A small contrastive image-text model, trained from scratch: encoder layers 6.
Rows from block 5 of the text encoder, named by matrix and row number. Rows with one number belong to one neuron. Each number is 50 + 12 x the weight over its row's rms, rounded and kept within 0 to 99. All counts start at 0. After the name is the row's rms in percent of the matrix's.
# fc1: MLP up (text_encoder.blocks.5.mlp.fc1.weight, 1280x320), inputs 32-63
# fc2: MLP down (text_encoder.blocks.5.mlp.fc2.weight, 320x1280, transposed), outputs 32-63
fc1.34 415:50 50 50 50 70 50 48 21 52 46 50 52 50 49 50 50 50 50 17 50 54 50 50 16 50 48 66 52 43 45 50 50
fc2.34 202:50 50 50 50 50 50 50 50 50 50 51 50 50 50 50 50 50 50 50 50 58 50 50 50 50 50 50 50 50 50 50 50
fc1.57 455:50 50 50 47 43 50 52 36 50 50 50 43 50 50 51 50 50 50 33 47 41 51 56 50 50 50 82 51 26 54 50 50
fc2.57 318:50 49 50 50 50 50 66 50 47 97 50 75 50 50 50 50 50 50 50 50 49 48 50 50 49 68 51 50 99 50 50 50
fc1.82 370:50 50 50 52 12 50 50 53 66 50 54 50 50 51 50 50 50 49 49 50 52 50 55 54 50 40 56 52 51 61 51 50
fc2.82 370:50 50 50 50 50 50 50 50 50 50 50 50 50 50 50 50 50 50 50 50 50 50 50 50 50 50 50 39 50 50 50 50
fc1.130 264:50 50 50 50 58 50 50 44 38 57 50 50 50 51 59 50 50 50 84 50 58 50 50 83 50 68 73 50 28 44 50 50
fc2.130 139:50 50 50 50 50 50 50 50 50 50 50 50 50 50 50 50 50 50 50 50 50 50 50 50 50 50 50 50 50 50 50 50
fc1.149 622:50 50 50 50 50 50 49 50 66 46 50 24 50 50 49 50 50 50 52 50 50 50 48 69 50 50 56 42 54 43 50 50
fc2.149 640:50 20 50 50 50 06 50 50 50 50 50 58 66 50 50 48 50 49 50 50 50 51 48 54 50 50 48 28 51 50 51 50
fc1.165 479:50 50 52 56 52 51 54 54 29 56 49 52 50 50 60 50 50 51 65 47 74 50 38 45 50 42 56 42 58 53 50 52
fc2.165 571:50 50 50 49 50 50 99 50 53 50 50 38 75 50 50 50 50 50 50 50 50 50 38 50 50 50 47 50 50 47 50 50
fc1.196 322:50 50 50 61 40 50 68 39 38 50 50 20 50 50 50 50 57 50 00 50 59 50 50 50 50 50 50 75 50 50 50 50
fc2.196 578:50 50 50 50 50 50 50 50 50 17 50 50 50 50 50 99 94 50 50 50 50 50 50 50 50 50 50 50 50 50 50 50
fc1.210 374:50 50 50 52 25 50 50 64 63 65 50 48 50 50 31 50 50 66 27 50 52 50 43 53 50 50 08 43 67 50 51 50
fc2.210 043:50 50 50 50 50 50 50 50 50 50 50 50 50 50 50 50 50 50 50 50 50 50 50 50 50 50 50 50 50 50 50 50
fc1.287 291:50 50 50 50 62 50 50 50 50 50 50 49 50 50 51 50 50 50 43 50 50 50 50 58 50 50 64 50 26 49 50 50
fc2.287 017:50 50 50 50 50 50 50 50 50 50 50 50 50 50 50 50 50 50 50 50 50 50 50 50 50 50 50 50 50 50 50 50
fc1.289 532:50 50 50 47 50 49 50 15 50 50 50 64 50 50 58 50 50 50 20 50 54 48 10 50 50 46 58 50 35 54 56 50
fc2.289 415:50 47 50 50 50 50 49 50 50 51 50 51 50 57 50 50 50 50 48 46 50 50 50 47 50 50 52 49 50 50 50 50
fc1.308 499:50 50 50 70 50 50 60 32 50 40 50 31 50 50 50 50 49 50 42 50 07 50 50 49 50 49 10 49 66 45 41 50
fc2.308 594:50 50 50 50 50 50 51 49 50 47 52 42 50 50 51 50 49 51 45 50 50 50 50 37 50 50 69 47 50 50 50 52
fc1.338 158:50 50 50 34 50 50 50 47 50 55 50 58 50 50 50 50 50 50 76 50 99 50 50 00 50 50 50 87 54 50 50 50
fc2.338 023:50 50 50 50 50 50 50 50 50 50 50 50 50 50 50 50 50 50 50 50 50 50 50 50 50 50 50 50 50 50 50 50
fc1.347 352:66 50 50 49 36 50 52 30 58 53 50 43 50 50 50 45 50 50 30 54 50 50 49 52 55 51 62 50 23 50 50 50
fc2.347 199:50 50 50 50 50 50 50 50 50 50 50 50 50 50 50 50 50 50 50 50 50 50 50 50 50 50 50 50 50 50 50 50
fc1.368 366:50 50 50 50 50 50 50 50 42 57 50 50 50 50 50 50 50 50 59 50 53 50 50 56 50 50 50 50 54 40 50 50
fc2.368 194:50 50 50 50 50 50 50 50 50 50 50 50 50 50 50 50 50 50 50 50 50 50 50 50 50 50 50 50 50 50 50 50
fc1.390 477:50 50 50 50 50 50 50 45 39 68 50 49 50 50 59 50 50 50 38 49 74 50 54 50 50 52 62 49 63 50 50 50
fc2.390 138:50 50 50 50 50 50 50 50 50 50 50 50 50 50 50 50 50 50 50 50 50 50 50 50 50 50 50 50 50 50 50 50
fc1.425 536:51 50 50 50 50 50 54 51 25 50 50 38 50 47 45 50 50 50 14 50 51 50 47 49 50 46 41 48 44 52 50 50
fc2.425 027:50 50 50 50 51 50 50 50 50 50 50 51 50 50 50 50 50 50 50 50 50 50 51 50 50 50 50 50 50 50 50 50
fc1.441 550:50 50 50 50 50 50 50 52 49 51 51 43 50 50 50 50 50 55 38 50 99 50 07 51 50 50 46 51 53 60 50 50
fc2.441 276:50 50 50 50 50 50 50 35 50 50 50 50 50 50 50 50 50 50 50 50 60 50 50 50 48 50 50 50 50 50 50 50
fc1.450 273:50 50 50 50 50 50 50 50 50 50 50 50 50 50 50 50 50 50 50 50 45 50 50 55 50 50 50 52 41 50 50 50
fc2.450 145:50 50 50 50 50 50 50 50 50 50 50 50 50 50 50 50 50 50 50 50 50 50 50 50 50 50 50 50 50 50 50 50
fc1.484 560:50 50 50 50 39 50 48 50 49 54 50 50 50 55 50 50 50 50 45 50 51 50 52 51 50 50 53 50 60 57 50 50
fc2.484 337:50 50 50 50 50 50 50 50 50 50 50 50 50 50 50 50 50 50 50 50 50 50 50 50 50 50 50 50 50 50 50 31
fc1.538 374:50 50 50 50 40 50 48 54 50 56 54 34 50 69 46 50 50 50 41 50 51 50 50 99 50 55 51 57 50 50 50 56
fc2.538 027:50 50 50 50 50 50 50 50 50 50 50 50 50 50 50 50 50 50 50 50 50 50 50 50 50 50 50 50 50 50 50 50
fc1.564 851:50 50 50 62 50 50 27 52 50 50 50 47 50 50 52 50 50 50 40 50 71 50 50 58 50 62 29 52 50 40 50 50
fc2.564 797:50 50 50 50 50 50 52 50 50 50 50 22 50 52 50 50 50 50 45 50 50 50 51 50 50 50 50 51 50 50 50 50
fc1.674 466:50 50 50 50 39 50 50 46 35 54 50 48 50 50 50 50 50 50 77 50 89 50 51 90 50 50 62 54 44 36 50 50
fc2.674 254:50 50 50 50 50 50 74 50 50 50 50 50 50 50 50 50 50 74 50 50 50 50 50 50 50 50 50 50 52 50 50 50
fc1.694 445:50 50 50 50 50 50 50 50 50 52 50 40 50 50 50 55 50 50 29 50 43 45 00 56 50 50 60 46 43 38 59 48
fc2.694 136:50 50 50 50 50 50 50 50 50 50 50 50 50 50 50 50 50 50 50 50 50 57 50 51 50 50 50 50 50 50 50 50
fc1.749 308:36 51 50 66 56 51 50 45 50 59 50 33 51 50 61 50 50 51 16 45 51 50 50 66 50 56 46 38 47 84 50 50
fc2.749 178:50 50 61 50 50 50 50 50 50 50 50 50 50 50 50 50 50 50 50 50 50 50 50 50 50 50 50 65 99 50 50 50
fc1.857 313:50 50 50 49 41 50 50 47 43 50 50 37 50 50 50 50 50 50 52 50 36 50 39 70 50 44 50 53 50 50 50 50
fc2.857 318:50 19 51 54 50 50 50 51 62 81 50 50 50 49 50 50 51 50 45 50 40 50 46 50 59 64 50 48 62 47 56 50
fc1.868 450:49 50 50 54 50 50 50 50 49 54 50 39 50 47 50 50 50 50 52 50 52 50 35 45 50 87 53 00 49 21 50 50
fc2.868 526:54 51 51 49 50 52 50 50 50 50 51 50 51 50 50 51 52 51 50 51 50 50 51 50 50 50 50 50 50 50 50 51
fc1.897 478:50 49 50 52 42 50 50 50 44 53 50 33 50 50 50 50 50 50 27 50 95 50 48 77 50 40 47 50 08 59 50 49
fc2.897 502:50 50 50 50 50 50 50 50 00 50 50 50 50 50 50 50 50 65 50 50 50 50 50 50 50 46 50 50 50 57 50 50
fc1.972 706:50 50 50 56 41 50 50 63 50 50 50 42 50 50 50 51 49 50 42 50 53 50 49 59 50 50 48 50 65 35 50 50
fc2.972 221:50 50 50 50 50 50 50 50 50 50 50 28 50 50 50 50 50 50 50 50 50 50 50 50 50 50 50 50 50 50 50 50
fc1.997 498:50 50 50 51 50 50 50 55 29 63 50 54 50 50 50 50 50 50 35 45 76 50 50 64 50 50 51 48 50 50 39 50
fc2.997 794:37 50 50 50 50 48 47 51 50 50 50 49 52 47 52 58 50 50 59 50 50 50 50 50 50 50 50 31 44 50 50 50
fc1.1019 387:50 50 50 50 45 50 50 51 50 50 50 44 50 50 60 50 50 49 49 50 86 50 00 49 50 64 65 00 48 55 50 50
fc2.1019 760:50 51 52 58 46 50 41 54 49 50 42 54 51 49 54 48 50 46 49 52 50 26 50 56 30 57 50 49 56 65 51 56
fc1.1029 400:50 50 50 49 49 50 50 44 50 50 50 25 50 50 50 50 50 50 45 59 53 49 26 57 50 50 42 41 34 79 50 50
fc2.1029 801:50 51 51 50 44 51 50 50 50 50 51 44 50 50 50 50 50 50 50 50 49 50 50 53 51 50 50 50 50 50 50 50
fc1.1036 377:52 50 50 68 50 50 50 44 39 99 50 50 51 50 60 50 50 50 45 50 50 50 74 64 50 50 29 04 50 50 50 50
fc2.1036 250:50 50 50 50 50 50 50 50 50 50 50 50 50 50 50 50 50 50 50 50 50 50 50 50 50 50 50 00 50 50 50 50
fc1.1062 346:50 50 50 51 45 50 50 50 50 55 51 40 50 48 52 51 52 50 38 50 74 50 50 58 53 54 58 44 28 38 50 50
fc2.1062 355:50 50 44 56 50 50 50 50 50 50 50 39 50 50 50 49 50 50 50 50 29 45 50 27 50 50 50 50 36 50 50 50
fc1.1115 651:50 50 46 49 46 50 50 41 39 51 50 23 50 50 50 50 50 50 21 50 58 51 46 60 50 63 56 50 47 40 51 51
fc2.1115 175:50 50 50 50 50 50 50 50 50 50 50 50 49 50 50 50 50 50 50 50 50 50 50 50 50 50 50 50 50 50 50 50
fc1.1117 333:48 53 50 52 39 50 50 86 56 74 50 46 50 52 47 50 51 51 50 50 50 51 50 67 50 54 46 53 11 50 50 50
fc2.1117 481:50 51 50 50 50 50 49 50 51 51 50 45 50 50 50 50 51 50 50 51 50 50 51 50 50 50 50 50 50 50 46 50
fc1.1135 629:50 50 49 49 39 50 50 56 51 52 50 38 50 49 50 50 50 50 31 50 75 50 49 50 50 52 41 50 49 47 52 50
fc2.1135 323:50 50 48 48 50 50 47 50 48 50 43 49 50 46 49 48 50 48 51 50 50 49 50 50 49 50 50 50 50 50 50 52
fc1.1142 468:51 48 50 50 50 50 47 29 45 50 50 50 50 50 40 50 50 50 57 50 61 49 42 54 50 57 56 50 16 50 50 50
fc2.1142 123:50 50 50 50 50 50 50 50 50 50 50 50 50 50 50 50 50 50 50 50 50 50 50 50 50 50 50 50 50 50 50 50
fc1.1159 505:50 50 50 46 54 54 50 57 28 43 50 41 50 56 49 50 51 50 60 55 46 50 50 55 47 43 52 56 26 47 50 50
fc2.1159 384:50 50 50 50 50 50 50 50 50 50 50 50 50 00 50 50 50 50 50 50 50 50 50 50 50 50 00 50 50 50 50 50
fc1.1163 296:48 50 50 66 51 50 50 32 44 74 50 52 50 50 56 50 50 50 06 23 50 50 33 45 50 82 78 45 54 52 50 42
fc2.1163 105:50 50 50 50 50 50 50 50 50 50 50 50 50 50 50 50 50 50 50 50 50 50 50 50 50 50 63 50 50 50 50 50
fc1.1209 261:50 50 50 50 50 50 50 50 49 50 50 50 50 60 43 50 50 50 89 50 11 50 50 50 48 50 77 50 27 27 50 50
fc2.1209 099:50 50 50 50 50 50 50 50 50 50 50 50 50 50 50 50 50 50 50 50 50 50 50 50 50 50 50 50 50 50 50 50
fc1.1235 288:50 50 56 46 16 50 50 50 70 53 50 49 55 51 50 50 50 61 89 57 50 42 50 50 49 74 65 50 50 82 44 50
fc2.1235 286:50 50 50 50 50 50 49 50 50 50 50 50 50 50 50 50 50 50 50 50 50 50 50 50 50 50 50 50 50 50 50 50